A small sound classifier, trained from scratch: activation gelu, rnn gru.
Rows from block 6, named by matrix and row number. Each number is 50 + 15 x the weight over its row's rms, rounded and kept within 0 to 99. All counts start at 0. After the name is the row's rms in percent of the matrix's.
# weight_hh_l0: GRU recurrent weights (gates r, z, n stacked) (model.rnn.3.rnn.weight_hh_l0, 768x256), inputs 156-207
weight_hh_l0.34 126:42 46 30 47 30 46 79 39 76 35 53 56 53 76 27 31 81 49 51 43 48 58 47 63 76 62 20 33 31 54 47 44 70 82 41 28 44 49 57 48 43 60 51 56 22 45 83 55 49 39 85 31
weight_hh_l0.35 084:28 57 71 37 38 70 42 42 46 48 31 66 46 86 64 49 56 57 56 21 64 36 49 24 39 53 55 36 50 64 18 65 30 52 59 54 54 71 61 60 42 48 49 30 50 52 35 60 64 47 80 47
weight_hh_l0.36 175:32 46 50 81 48 46 47 62 47 75 52 42 40 56 70 52 56 66 67 24 51 61 43 52 56 44 72 50 60 34 61 17 48 51 60 49 68 30 36 33 45 83 57 50 66 46 49 62 53 45 45 57
weight_hh_l0.37 122:69 78 62 45 54 59 52 54 78 63 33 66 64 42 51 41 61 58 43 61 68 53 82 69 87 39 58 58 68 02 53 50 71 36 36 55 69 80 65 78 56 49 48 49 50 33 51 25 58 29 56 52
weight_hh_l0.38 091:39 45 36 39 36 59 63 38 34 60 37 43 52 77 49 47 64 39 42 56 49 78 30 56 38 47 55 73 47 34 62 29 70 65 55 48 60 54 86 49 59 07 54 50 49 56 34 77 56 61 53 51
weight_hh_l0.39 072:39 56 70 31 46 57 46 48 84 54 54 57 58 41 64 56 61 49 57 68 52 62 39 71 56 68 39 28 54 69 75 71 46 27 69 39 49 29 60 52 44 63 66 66 38 55 41 37 58 37 56 69
weight_hh_l0.40 093:18 32 66 31 52 70 84 48 78 27 65 17 31 25 62 49 47 57 53 41 42 63 48 49 12 65 69 36 35 22 34 51 71 35 51 44 53 61 60 79 44 50 52 57 66 27 56 43 78 29 54 45
weight_hh_l0.41 090:40 34 64 23 63 61 60 42 46 58 48 62 50 53 49 55 64 42 57 69 30 43 47 47 00 52 43 50 40 12 37 55 38 55 39 54 43 25 59 59 26 63 62 22 16 62 37 56 61 50 70 39
weight_hh_l0.42 095:71 67 54 44 41 38 38 40 72 22 88 52 77 50 09 37 59 30 68 79 40 43 65 42 82 39 26 45 36 33 76 50 51 33 50 63 41 54 61 59 46 41 54 45 36 58 64 61 37 43 53 53
weight_hh_l0.43 086:42 54 54 71 52 48 48 38 68 20 57 58 42 78 45 46 41 51 33 47 52 60 39 44 26 40 55 35 60 38 45 28 57 46 38 96 34 64 28 42 22 51 66 39 34 50 32 35 74 68 42 36
weight_hh_l0.44 100:49 56 43 48 66 32 32 59 62 58 43 31 57 32 93 64 48 58 60 62 70 55 39 47 16 42 39 48 43 43 49 51 71 65 52 47 00 56 40 23 69 45 52 54 36 63 54 10 71 31 76 13
weight_hh_l0.45 062:51 57 38 57 65 40 96 62 32 49 57 57 37 76 23 38 65 37 69 71 44 57 62 37 45 57 72 63 50 41 43 67 29 61 50 69 44 41 27 28 43 46 72 59 52 40 34 61 56 45 30 56
weight_hh_l0.46 069:49 62 44 54 79 37 23 50 83 32 37 67 46 55 46 56 34 52 69 54 45 64 54 35 48 20 60 59 56 46 41 60 50 49 35 55 44 60 49 40 22 80 48 41 57 56 56 41 65 37 82 32
weight_hh_l0.47 076:45 66 50 37 55 40 58 83 32 54 56 52 65 54 51 17 74 66 72 51 30 45 64 48 39 40 48 79 42 34 69 45 57 57 51 47 33 20 70 38 33 56 72 25 78 58 56 76 62 45 56 47
weight_hh_l0.48 147:42 44 32 47 76 76 38 47 52 67 36 50 64 73 32 53 59 56 77 34 43 27 71 67 33 48 43 28 35 72 60 39 31 56 43 30 43 59 51 68 46 60 62 55 70 51 75 31 43 62 61 57
weight_hh_l0.49 153:52 23 47 49 60 49 80 42 58 30 63 48 40 71 65 31 71 34 41 28 66 56 36 46 67 53 64 41 44 27 53 30 67 37 56 49 64 39 45 57 42 76 45 44 17 72 55 65 30 48 64 49
weight_hh_l0.50 071:50 51 44 41 39 58 52 58 75 41 73 68 54 51 62 50 53 48 55 37 40 56 65 58 38 30 42 50 56 43 58 47 22 86 22 81 36 57 61 40 30 46 46 33 57 39 18 35 55 56 38 13
weight_hh_l0.51 079:32 47 61 46 50 51 55 39 68 51 79 48 37 42 64 72 53 48 39 43 46 63 45 23 53 49 47 65 49 50 41 64 45 65 50 72 56 56 65 47 96 62 55 26 55 77 43 43 43 53 48 71
weight_hh_l0.52 087:37 30 66 37 74 29 47 57 22 21 44 51 69 52 54 75 30 38 56 60 43 44 66 67 42 53 40 54 39 52 41 40 62 34 60 54 35 58 53 75 57 58 81 53 31 56 58 48 42 54 49 69
weight_hh_l0.53 073:61 65 39 45 20 45 47 74 27 59 12 60 60 48 67 56 39 42 45 41 37 29 52 46 46 42 46 45 44 46 58 80 53 37 62 42 47 38 47 79 64 30 46 41 35 49 36 56 65 30 50 55
weight_hh_l0.54 071:60 55 37 64 52 49 50 46 50 53 82 44 44 51 64 56 49 44 44 64 44 76 22 54 54 47 23 59 49 50 38 72 49 55 12 69 48 64 44 44 57 26 80 42 54 51 42 69 58 62 36 28
weight_hh_l0.55 097:62 64 67 49 45 61 99 42 39 52 64 55 20 69 21 45 51 51 51 39 75 43 47 44 31 38 55 72 49 54 39 52 37 56 73 62 67 57 63 51 72 47 52 36 58 53 47 64 40 39 23 85
weight_hh_l0.56 141:50 48 68 33 24 50 33 57 66 38 53 62 77 47 57 57 46 70 29 67 39 53 39 50 51 30 34 49 28 66 35 43 53 53 42 51 31 44 54 27 12 32 46 63 54 58 63 51 48 57 51 18
weight_hh_l0.57 069:43 82 49 57 30 57 34 41 69 71 37 48 30 48 76 47 20 45 83 42 56 50 58 46 33 60 75 34 57 60 27 65 52 27 61 30 39 42 42 48 30 66 55 42 49 61 51 51 54 43 57 57
weight_hh_l0.58 087:43 73 42 40 50 33 64 52 60 46 41 71 37 62 55 46 52 51 43 53 44 57 36 37 56 48 65 37 48 60 67 44 43 33 73 50 10 53 74 37 53 50 43 57 34 54 76 55 31 37 35 70
weight_hh_l0.59 118:44 44 39 41 66 58 49 48 72 51 31 61 44 65 29 44 50 73 55 44 29 45 60 45 44 40 30 63 54 18 41 67 64 32 43 42 67 77 54 64 72 56 72 38 81 69 79 61 30 52 56 61
weight_hh_l0.60 104:60 47 42 38 75 63 59 52 29 20 69 56 64 47 58 80 53 47 31 71 37 41 48 43 60 25 66 53 43 36 65 74 51 64 44 40 32 12 45 36 50 57 56 55 59 71 63 41 22 49 31 72
weight_hh_l0.61 078:46 40 39 80 40 34 62 51 52 35 29 44 61 55 64 59 46 41 24 43 62 50 33 79 66 52 49 37 49 42 44 72 23 54 56 53 22 54 48 29 23 70 73 33 17 57 62 23 28 64 59 37
weight_hh_l0.62 082:32 48 76 45 62 54 54 60 77 35 38 69 36 61 23 59 76 56 47 30 43 57 75 40 57 37 62 70 55 58 55 65 61 23 43 38 45 59 51 39 59 58 54 39 31 59 51 54 37 55 26 62
weight_hh_l0.63 068:41 58 37 36 50 75 48 57 62 40 29 50 42 58 28 41 58 52 41 45 36 94 50 56 71 30 48 21 43 50 58 19 63 80 64 53 62 31 50 78 45 54 26 93 55 39 27 40 58 68 36 13
weight_hh_l0.64 086:43 28 66 52 50 42 31 46 59 52 21 11 59 49 63 52 14 43 45 54 49 14 40 52 31 52 33 72 54 70 57 27 56 28 51 30 48 27 58 64 40 35 71 39 69 54 37 42 13 69 29 74
weight_hh_l0.65 129:33 44 57 43 66 49 55 53 87 16 59 62 60 56 77 23 43 59 48 42 31 37 70 34 54 35 38 37 44 24 40 59 30 62 63 72 48 46 52 34 37 57 63 54 60 51 46 57 39 38 37 24
weight_hh_l0.66 084:50 62 48 36 58 42 60 56 46 44 57 75 46 43 11 33 68 52 72 54 26 58 33 52 48 37 63 40 55 41 02 63 11 55 50 42 51 59 46 45 57 51 45 37 38 53 62 32 63 71 23 69
weight_hh_l0.67 058:48 55 55 41 62 40 48 37 53 61 77 68 46 67 83 41 53 53 35 45 68 37 61 55 52 41 54 57 02 44 31 47 57 65 56 45 60 36 61 49 77 21 67 57 68 63 55 58 43 67 39 54
weight_hh_l0.68 085:41 28 59 54 40 38 12 50 39 79 45 64 44 48 55 93 73 41 49 51 55 45 69 44 64 67 39 19 02 52 47 58 55 63 64 34 51 32 55 49 21 47 59 46 36 40 67 63 48 39 43 33
weight_hh_l0.69 071:73 74 56 33 85 49 52 45 60 53 52 45 62 31 67 49 75 56 25 40 50 61 42 54 58 61 64 32 72 32 11 74 59 38 40 63 34 55 51 61 42 90 52 21 45 51 48 25 37 61 02 67
weight_hh_l0.70 088:89 30 71 22 49 62 47 56 68 34 31 29 41 50 45 53 57 63 53 76 54 36 50 51 68 52 55 19 44 18 73 59 46 59 59 14 29 66 74 55 31 41 52 44 59 39 28 39 46 38 44 64
weight_hh_l0.71 060:59 66 30 57 51 59 67 67 28 54 55 10 56 49 51 62 46 58 62 69 32 37 62 46 25 36 55 39 48 44 32 47 25 45 40 41 60 57 28 43 36 63 62 48 38 42 54 62 50 45 75 38
weight_hh_l0.72 086:57 60 61 59 18 33 43 49 59 52 36 58 26 70 12 61 34 44 54 45 52 59 53 49 44 26 31 30 46 66 71 26 53 38 46 68 59 65 56 51 30 38 73 54 43 52 26 56 58 44 55 52
weight_hh_l0.73 103:29 43 31 41 43 72 53 46 42 51 60 20 51 56 54 42 34 55 55 44 63 46 22 46 57 31 29 56 59 56 58 56 53 48 61 59 46 65 49 51 32 54 58 39 63 53 37 50 39 46 32 67
weight_hh_l0.74 101:61 32 63 47 34 54 12 61 54 50 75 48 37 58 85 65 51 54 33 58 65 50 18 71 58 72 55 95 43 37 42 58 33 73 68 28 24 37 35 44 53 47 43 72 56 64 34 36 61 64 68 44
weight_hh_l0.75 136:54 49 60 37 68 87 38 33 54 64 32 44 38 43 43 56 42 55 56 63 55 44 64 44 67 48 68 61 48 63 42 31 30 55 67 49 70 52 38 64 27 44 33 55 59 42 71 45 52 49 44 52
weight_hh_l0.76 104:59 57 46 49 60 43 51 65 59 60 46 28 60 53 59 43 55 50 37 73 62 54 34 46 91 89 68 13 65 31 42 60 47 42 76 29 41 57 59 44 58 56 48 28 48 65 80 65 35 65 64 53
weight_hh_l0.77 062:36 39 34 84 50 54 79 48 58 63 80 58 55 15 81 54 32 35 64 43 31 22 41 52 37 64 28 63 45 58 56 63 74 62 46 56 74 37 61 33 39 62 58 48 49 46 50 55 66 36 26 36
weight_hh_l0.78 079:38 85 53 55 16 62 36 71 39 41 36 44 39 39 45 66 47 51 50 52 65 65 74 65 34 47 44 54 67 67 40 30 38 71 61 40 63 40 46 61 55 47 61 50 50 46 57 31 67 45 46 56
weight_hh_l0.79 091:36 48 40 42 62 37 46 46 57 63 57 48 38 43 40 19 32 58 52 34 52 64 86 71 53 42 63 45 61 75 27 74 69 48 61 34 39 23 75 64 74 25 41 48 50 52 62 39 43 56 50 32
weight_hh_l0.80 064:64 66 61 43 64 54 46 51 55 52 47 63 58 64 24 45 46 52 79 71 20 45 43 54 16 66 52 64 54 31 62 60 43 46 49 54 34 46 41 58 68 52 50 53 49 53 23 75 61 28 60 56
weight_hh_l0.81 084:26 41 54 37 51 35 36 48 43 29 39 50 40 46 42 73 39 57 37 44 40 87 46 43 48 22 51 45 59 60 44 21 45 31 42 62 15 60 28 67 61 66 41 27 14 76 54 63 41 56 27 40
weight_hh_l0.82 064:57 33 40 42 48 48 66 43 54 48 44 60 38 45 47 68 60 37 45 52 39 61 25 55 76 39 55 56 41 28 79 64 63 69 54 41 75 50 65 56 50 42 50 45 35 51 80 54 74 48 44 65
weight_hh_l0.83 092:59 58 43 46 70 37 35 37 64 48 77 59 52 56 62 44 49 41 67 57 28 45 18 55 32 46 35 31 33 27 27 55 52 74 60 32 58 45 40 68 65 50 48 41 31 44 30 46 53 61 60 29
weight_hh_l0.84 046:78 50 57 52 54 51 49 38 38 74 41 65 54 50 43 42 41 42 40 37 26 35 38 25 41 48 58 48 68 68 23 24 51 58 63 55 37 40 40 65 57 69 50 34 37 72 43 30 52 46 38 68
weight_hh_l0.85 106:12 48 45 71 36 76 68 29 64 36 47 40 57 76 45 42 59 25 49 33 72 52 38 26 55 39 77 30 50 36 62 49 68 42 56 33 55 74 63 43 15 54 38 69 46 70 68 52 45 56 62 50
weight_hh_l0.86 080:48 43 54 59 63 71 00 38 74 73 36 68 31 29 47 44 39 35 56 60 62 23 38 49 62 17 54 61 47 28 60 46 38 55 30 79 48 43 58 90 46 60 65 56 47 64 52 56 58 68 40 40
weight_hh_l0.87 082:64 48 61 55 53 33 50 42 32 35 55 46 62 49 61 34 57 40 39 27 65 55 60 34 57 56 34 65 78 38 71 50 71 51 38 57 50 51 25 43 32 36 16 48 38 45 38 69 41 65 35 39
weight_hh_l0.88 137:89 42 63 49 55 54 53 42 64 28 34 45 59 24 53 54 57 52 93 59 76 67 68 37 35 80 63 49 48 27 43 43 53 29 66 68 45 17 49 52 50 52 44 37 43 56 52 65 39 52 55 86
weight_hh_l0.89 067:70 28 75 49 60 43 61 51 77 58 69 49 76 42 66 70 29 71 52 60 44 43 64 40 53 77 73 45 32 33 30 46 46 68 51 68 72 51 47 47 34 52 65 73 45 66 46 40 74 64 45 31
weight_hh_l0.90 071:53 39 20 45 46 54 47 62 63 57 66 78 39 34 74 55 45 46 50 60 57 40 68 17 53 87 51 33 62 77 75 52 62 37 52 61 32 54 50 43 59 57 72 53 49 69 50 24 45 36 74 60
weight_hh_l0.91 061:51 52 60 54 67 55 32 35 74 56 56 67 59 41 41 09 31 57 47 44 44 50 71 60 52 18 45 45 53 65 52 51 72 56 77 35 79 76 66 44 52 80 26 56 60 31 58 39 29 36 55 34
weight_hh_l0.92 097:67 69 68 54 35 59 36 51 42 49 64 50 63 56 34 28 40 51 40 55 55 66 39 67 85 60 30 58 50 51 60 52 44 34 36 66 37 65 42 68 79 54 40 35 51 37 46 17 64 43 70 64
weight_hh_l0.93 099:51 40 51 59 65 54 72 59 64 66 60 38 38 68 72 45 60 35 55 78 44 53 39 52 54 48 57 46 51 26 71 64 23 32 29 58 52 47 55 48 43 70 66 60 48 49 22 37 38 41 48 47
weight_hh_l0.94 113:34 58 63 57 55 49 46 33 49 31 42 44 38 40 92 63 54 58 54 30 44 74 33 59 59 67 44 58 28 70 69 60 46 69 50 99 26 61 57 51 43 41 41 25 45 59 60 37 48 48 60 44
weight_hh_l0.95 097:46 30 65 72 45 42 63 73 62 51 65 64 52 30 71 34 52 40 48 67 40 58 57 56 63 59 41 52 37 42 76 53 83 57 34 44 57 66 48 25 32 56 19 55 45 54 63 41 75 22 88 71
weight_hh_l0.96 102:57 36 40 58 37 45 36 30 40 35 55 37 45 42 73 42 23 63 18 48 40 75 82 38 49 56 31 29 44 60 45 45 55 57 51 47 36 41 65 69 51 62 56 46 53 43 42 63 58 41 42 56
weight_hh_l0.97 069:59 59 63 60 59 50 63 51 46 56 59 51 82 45 81 42 40 42 46 53 67 52 86 69 54 56 43 34 42 51 67 57 43 64 58 46 72 51 51 38 80 37 67 36 55 37 91 61 70 73 27 47
weight_hh_l0.98 091:49 54 40 55 54 62 46 59 44 18 05 45 61 74 53 27 48 49 40 08 46 37 55 49 53 32 38 32 31 37 57 42 47 59 31 41 54 55 61 64 53 65 52 47 54 48 55 64 35 51 47 63
weight_hh_l0.99 127:35 31 09 52 55 56 55 37 80 33 71 79 56 32 33 56 38 46 68 79 68 51 64 44 39 43 55 57 37 48 72 57 34 63 27 68 52 42 38 49 28 52 58 46 55 53 56 36 38 48 59 63
weight_hh_l0.100 085:55 78 51 41 42 47 70 68 42 74 40 32 29 60 43 67 27 58 53 37 35 69 45 40 42 79 60 65 46 38 58 56 44 51 69 32 57 55 53 32 55 30 66 52 41 59 42 30 02 73 50 73
weight_hh_l0.101 058:65 55 48 56 35 34 62 59 61 49 58 30 73 28 39 27 91 58 72 54 33 46 73 48 55 31 50 53 57 59 53 49 76 62 40 69 45 66 49 52 52 47 53 42 38 57 47 45 49 56 21 51
weight_hh_l0.102 088:62 41 43 38 42 26 77 69 48 30 30 65 60 46 70 56 34 49 40 49 47 39 53 70 68 62 75 40 34 25 44 66 58 38 59 36 68 13 45 20 59 24 52 44 63 41 38 21 63 21 64 31
weight_hh_l0.103 069:55 52 41 42 35 62 71 53 32 66 56 56 38 38 50 42 51 48 42 64 61 44 88 41 56 08 52 62 44 49 65 41 13 67 60 40 55 41 46 52 27 57 46 55 71 67 51 50 53 69 33 59
weight_hh_l0.104 070:31 34 61 59 46 35 60 44 43 51 52 54 53 57 38 72 73 14 16 63 19 56 23 37 80 50 31 24 51 41 72 43 40 55 56 60 51 55 50 31 47 73 61 52 61 43 80 57 32 46 63 54
weight_hh_l0.105 099:31 59 43 55 62 45 51 55 47 72 61 42 68 60 40 33 50 58 39 14 58 24 42 59 55 88 49 64 46 47 48 51 59 40 54 79 75 39 37 26 44 55 62 55 31 58 72 70 61 75 56 90
weight_hh_l0.106 094:42 50 39 44 65 31 42 67 46 53 49 51 72 48 60 25 64 39 43 39 36 42 50 64 57 42 32 67 63 18 54 46 70 65 16 64 57 25 53 61 40 30 35 84 64 43 51 61 46 31 45 68
weight_hh_l0.107 096:73 62 47 79 33 29 30 67 44 69 54 57 51 59 37 60 57 52 48 31 62 61 59 34 45 18 20 38 44 32 45 73 59 27 40 65 69 81 40 35 26 39 43 36 35 48 47 34 42 51 70 40
weight_hh_l0.108 064:59 61 23 37 63 35 62 32 58 53 59 56 76 51 45 26 61 34 42 23 28 37 16 50 60 27 13 57 50 44 68 68 17 45 44 41 58 37 63 52 65 46 49 49 24 34 56 35 48 48 60 30
weight_hh_l0.109 116:61 51 28 45 84 56 38 52 50 60 74 26 54 46 67 48 46 68 32 40 73 57 66 59 72 49 77 70 45 26 62 60 62 49 62 71 43 34 39 62 37 46 22 60 55 59 68 68 71 36 55 41
weight_hh_l0.110 071:83 45 64 10 52 56 71 45 58 54 43 28 71 59 59 31 40 54 47 44 72 51 68 57 73 63 65 60 37 44 29 66 84 33 53 29 53 58 52 48 40 40 45 58 43 36 30 56 72 53 38 55
weight_hh_l0.111 071:22 46 54 42 71 52 50 52 43 84 72 58 59 47 23 55 66 50 67 31 64 75 41 68 35 69 48 90 49 32 44 56 81 57 39 47 40 50 47 58 32 56 52 60 28 56 34 68 33 32 66 52
weight_hh_l0.112 085:56 37 60 68 69 51 41 51 78 45 59 63 24 59 74 61 14 51 59 34 44 40 41 58 68 50 31 48 40 50 55 72 56 45 49 48 47 13 53 48 56 17 68 54 47 67 45 42 27 50 52 21
weight_hh_l0.113 081:55 58 60 39 64 45 49 35 69 45 38 55 77 78 53 33 40 37 33 59 44 49 58 39 68 13 52 52 45 49 37 44 31 43 46 67 38 49 60 68 53 53 67 50 47 37 49 39 32 46 50 33
weight_hh_l0.114 064:63 58 27 34 61 33 52 56 46 50 41 78 81 48 70 73 31 44 60 64 19 56 68 38 40 61 72 64 40 56 27 46 72 39 47 30 64 25 73 66 55 38 38 41 30 75 42 40 46 35 52 54
weight_hh_l0.115 093:32 45 78 26 35 37 42 51 59 72 58 64 27 59 20 37 56 57 81 35 60 47 28 50 43 58 70 48 61 38 43 42 56 53 57 66 59 33 46 61 74 68 55 51 72 66 33 34 65 44 35 69
weight_hh_l0.116 079:57 50 53 68 51 37 29 51 77 49 65 46 35 27 40 49 69 57 41 78 44 58 41 53 58 83 59 54 53 54 37 74 49 62 72 69 65 64 46 48 67 36 37 46 42 63 55 66 28 20 50 63
weight_hh_l0.117 053:64 50 56 33 66 57 66 39 43 35 36 61 39 57 43 47 46 49 48 26 22 47 73 46 48 67 63 52 48 37 56 67 35 78 51 52 49 79 64 63 59 56 67 42 66 52 42 55 51 55 26 61
weight_hh_l0.118 100:58 42 34 50 57 59 65 73 55 49 56 51 44 59 54 68 66 40 31 53 57 53 67 49 49 34 43 75 46 51 38 64 14 47 51 37 61 55 49 49 19 69 59 36 78 42 56 48 45 37 67 42
weight_hh_l0.119 098:38 37 32 52 48 13 17 71 29 53 51 57 27 44 32 59 16 88 68 37 37 54 30 36 46 65 45 21 27 51 60 37 60 91 66 55 30 49 52 23 48 54 24 47 64 47 39 65 64 57 60 29
weight_hh_l0.120 067:52 31 60 56 44 27 48 33 64 35 74 67 53 57 61 59 32 51 42 14 38 62 38 42 45 29 38 34 50 49 24 47 67 76 34 66 56 42 53 55 66 44 59 49 53 48 33 67 62 56 28 59
weight_hh_l0.121 074:39 52 58 29 50 44 60 57 39 57 71 61 38 30 49 51 48 47 82 12 64 82 38 67 57 56 31 79 42 59 35 40 79 48 51 51 44 57 47 38 46 65 73 50 43 39 17 41 48 66 55 46
weight_hh_l0.122 093:31 31 57 31 55 61 45 55 50 44 41 72 39 64 56 28 43 69 40 25 55 51 62 48 70 21 24 30 26 45 46 52 39 38 74 52 62 35 52 42 77 61 60 35 52 54 65 61 70 56 49 39
weight_hh_l0.123 071:43 45 71 25 12 47 44 44 49 46 55 66 64 33 41 18 80 35 24 66 49 54 52 43 32 29 63 57 29 38 56 45 46 39 59 63 53 31 35 44 38 41 37 48 68 53 63 52 82 26 62 18
weight_hh_l0.124 135:52 69 64 35 46 70 82 44 30 46 11 28 68 71 49 17 50 59 08 53 74 50 29 81 41 25 47 36 39 50 57 50 50 35 35 43 65 58 52 40 60 41 33 63 64 60 33 27 57 54 47 55
weight_hh_l0.125 066:68 40 51 49 61 70 48 56 39 61 37 50 49 72 75 46 46 41 40 51 77 52 60 58 57 56 56 34 53 62 67 42 37 58 46 30 55 65 50 62 50 35 74 62 62 52 33 37 54 29 68 35
weight_hh_l0.126 085:67 37 43 65 45 67 59 65 38 79 61 61 51 61 32 36 50 58 58 36 46 30 35 50 54 49 82 75 61 67 63 58 62 38 60 76 42 47 57 56 77 39 62 67 49 52 36 65 67 58 34 38
weight_hh_l0.127 080:33 54 34 58 57 33 54 63 42 35 50 43 52 38 33 49 70 80 61 55 44 54 46 64 24 07 53 40 43 23 50 31 35 49 30 13 64 75 45 61 49 61 53 48 67 39 81 43 46 50 69 70
weight_hh_l0.128 057:43 41 54 53 44 69 48 61 65 49 62 51 31 38 38 56 63 49 64 31 50 37 47 38 99 66 34 37 51 61 21 77 35 47 48 69 58 59 54 63 62 53 27 31 44 57 38 46 50 64 35 63
weight_hh_l0.129 078:81 30 65 41 48 78 69 38 52 70 67 48 50 37 51 47 88 21 40 44 56 60 36 57 65 50 18 33 37 45 60 34 45 68 44 52 42 48 49 48 37 57 50 47 64 76 59 45 50 43 60 34
weight_hh_l0.130 156:44 47 78 66 38 44 77 54 26 29 42 25 29 46 51 56 65 65 63 46 57 57 37 36 71 80 39 26 36 39 50 51 71 24 47 38 47 21 28 44 64 45 67 48 37 53 72 63 51 30 31 52
weight_hh_l0.131 080:72 66 68 35 40 57 58 55 37 78 40 51 59 59 21 38 52 46 76 38 55 41 39 41 23 37 59 54 39 52 64 64 70 54 15 56 53 61 38 58 63 41 55 39 60 48 70 73 53 69 27 59
weight_hh_l0.132 120:37 63 57 47 51 40 56 40 56 59 70 50 61 40 62 50 32 45 55 46 19 53 29 47 34 62 37 75 41 59 61 84 73 36 65 59 65 44 65 72 39 54 49 09 45 48 64 56 51 40 50 66
weight_hh_l0.133 059:73 18 72 39 63 68 60 50 60 33 77 55 76 50 39 54 83 50 54 64 46 52 34 47 61 68 47 51 29 59 46 65 66 62 59 53 42 55 46 09 66 54 75 50 45 56 25 48 65 36 55 55
weight_hh_l0.134 075:46 59 65 65 86 56 64 33 42 24 62 46 51 52 64 46 29 37 47 60 50 39 62 72 49 62 67 53 50 48 49 59 29 64 27 59 37 40 54 13 68 53 50 28 68 49 43 52 37 55 50 75
weight_hh_l0.135 147:53 42 61 48 13 55 70 35 84 53 40 61 59 48 43 54 74 49 34 64 46 47 72 52 29 20 56 36 56 30 62 38 33 20 53 51 43 30 37 76 57 41 17 60 78 77 45 67 37 57 39 44
weight_hh_l0.136 058:47 56 76 40 40 69 51 32 55 26 56 60 55 39 80 42 62 59 53 64 37 34 42 80 59 54 47 28 53 74 42 41 67 57 34 70 59 68 60 57 81 22 74 51 60 69 41 40 58 34 52 56
weight_hh_l0.137 054:45 57 49 20 53 68 56 51 53 83 29 48 59 50 45 50 54 34 43 60 65 33 28 63 84 12 51 49 60 45 30 60 08 35 50 51 62 80 54 54 49 50 54 35 33 60 50 34 48 50 38 51
weight_hh_l0.138 092:56 50 56 51 23 15 55 48 42 61 49 51 21 50 72 58 29 41 66 39 59 34 47 68 61 93 76 22 44 65 55 41 37 50 45 54 26 76 59 23 45 37 85 54 36 38 86 44 56 30 29 44
weight_hh_l0.139 152:42 55 57 38 63 35 63 63 43 56 32 50 63 55 25 31 28 77 42 39 59 40 49 48 84 37 82 74 47 21 57 72 31 46 54 24 73 17 60 69 49 42 41 58 63 33 66 58 60 40 21 42
weight_hh_l0.140 082:59 50 42 35 28 45 39 47 64 43 70 65 41 54 20 00 39 59 56 35 30 56 63 57 67 50 46 24 53 39 39 57 51 88 45 68 55 35 48 56 57 37 57 45 42 37 35 66 49 38 24 20
weight_hh_l0.141 081:49 46 35 29 41 76 41 30 71 45 29 29 40 56 61 52 54 64 48 33 78 49 74 55 50 68 71 47 56 59 45 20 53 75 47 58 23 30 65 43 18 64 40 66 55 03 54 76 48 40 38 24
weight_hh_l0.142 168:54 52 24 43 51 57 45 54 55 59 62 39 34 34 16 24 24 61 65 65 48 38 45 42 61 31 40 31 49 32 14 81 60 74 79 48 28 57 54 52 64 60 32 80 38 33 55 52 65 56 51 38
weight_hh_l0.143 077:48 79 68 70 46 67 27 44 35 36 32 29 64 51 43 51 62 68 66 50 67 50 51 75 43 55 58 62 35 61 55 61 62 38 39 33 49 51 57 49 28 46 54 53 43 11 44 83 39 56 73 39
weight_hh_l0.144 095:17 45 46 61 65 44 69 57 73 20 48 49 39 44 60 38 34 53 80 70 74 74 61 52 66 28 42 73 35 26 32 46 61 63 58 74 37 61 37 54 40 44 42 69 32 51 48 37 73 63 62 21
weight_hh_l0.145 078:45 34 63 43 86 62 61 50 61 32 55 34 28 33 64 59 31 69 52 58 56 34 36 46 41 41 39 40 42 46 61 37 40 76 56 56 00 30 60 48 57 48 88 35 25 57 33 45 54 52 42 21
weight_hh_l0.146 080:63 51 41 39 45 40 67 56 64 64 60 48 71 50 46 46 59 47 53 60 46 48 37 27 58 36 55 43 41 56 87 27 41 39 48 68 50 52 48 48 46 67 55 42 51 66 35 66 52 47 21 40
weight_hh_l0.147 064:50 48 46 64 33 45 62 51 84 41 00 53 36 70 76 73 43 56 58 31 34 64 58 35 74 32 13 49 52 56 43 53 41 47 51 70 65 73 47 57 29 38 72 34 67 53 60 35 57 44 12 57
weight_hh_l0.148 095:42 32 14 32 74 61 48 54 86 41 57 44 44 37 60 46 57 37 44 27 66 43 12 46 36 57 73 24 51 45 34 54 44 63 60 43 56 50 66 45 27 23 39 15 22 67 15 24 59 58 42 55
weight_hh_l0.149 057:55 57 66 41 45 63 63 59 63 49 50 48 48 00 41 71 48 56 58 35 66 61 50 39 13 80 26 41 45 14 49 52 47 65 50 57 38 59 42 41 15 67 50 31 43 53 40 40 56 67 43 76
weight_hh_l0.150 078:27 65 29 65 47 44 44 63 40 35 34 52 34 32 41 38 29 56 47 46 38 65 63 54 41 35 66 98 45 40 70 33 58 66 45 60 45 28 38 57 32 57 49 41 54 32 44 43 58 63 54 79
weight_hh_l0.151 082:53 35 41 58 62 55 72 48 07 52 40 93 27 42 74 38 39 61 43 17 79 39 54 45 29 51 55 45 48 52 41 50 54 60 42 54 54 45 38 70 44 48 69 64 44 52 51 47 59 56 35 32
weight_hh_l0.152 062:77 39 37 47 59 45 55 70 51 33 40 43 49 50 45 44 73 51 42 91 53 49 60 42 38 35 36 58 54 61 24 57 49 40 66 54 54 36 51 42 76 70 47 34 30 75 40 27 42 46 55 68
weight_hh_l0.153 082:41 28 46 59 72 35 31 34 53 52 47 68 29 38 10 58 24 51 63 14 43 64 45 69 69 69 51 42 50 25 47 60 54 35 29 53 60 35 23 84 57 59 57 48 47 24 19 85 68 44 35 49
weight_hh_l0.154 064:47 64 68 40 45 53 29 56 84 46 44 48 66 80 59 63 40 28 63 40 29 47 23 55 33 54 77 64 83 42 48 71 38 49 48 62 39 50 56 57 21 53 73 34 79 62 45 44 34 58 68 69
weight_hh_l0.155 081:48 35 58 53 72 49 43 48 44 23 50 52 60 66 34 40 57 50 50 59 50 34 60 52 64 40 41 65 59 48 63 54 41 64 55 71 35 22 53 44 74 44 39 61 62 51 23 51 32 58 17 53
weight_hh_l0.156 079:79 61 46 39 52 57 53 62 31 59 34 41 44 75 15 25 41 60 47 61 57 50 47 69 48 61 36 07 46 60 48 43 48 37 33 46 58 65 36 42 63 47 42 68 43 50 26 66 51 53 53 29
weight_hh_l0.157 094:22 87 15 76 28 53 68 54 51 44 45 49 39 50 44 59 16 56 72 37 39 36 44 34 51 39 21 37 38 35 60 53 34 58 54 64 16 55 69 44 48 44 41 71 27 49 38 59 63 43 50 53
weight_hh_l0.158 070:59 75 67 89 51 48 50 52 27 73 51 67 50 67 61 50 67 59 37 57 55 67 56 62 45 31 52 64 36 29 41 52 28 61 31 48 73 64 48 52 28 50 46 52 82 57 11 60 70 31 50 80
weight_hh_l0.159 063:36 58 28 25 62 60 37 43 38 56 51 64 59 71 90 76 57 49 70 33 71 27 31 58 52 64 42 52 47 36 15 40 65 52 77 69 51 39 47 24 40 28 71 39 33 37 09 36 63 64 41 47
weight_hh_l0.160 089:42 63 58 47 31 68 55 55 60 56 27 66 44 55 47 41 52 53 57 68 38 58 51 55 28 62 80 36 66 64 47 46 52 37 60 32 37 33 52 31 69 56 45 58 65 54 50 51 36 59 54 59
weight_hh_l0.161 080:42 43 56 52 43 77 41 50 43 44 83 57 52 75 70 13 60 47 63 42 30 51 38 46 35 39 47 43 43 55 68 27 57 60 60 57 43 26 53 56 45 51 50 42 62 64 57 60 59 54 20 57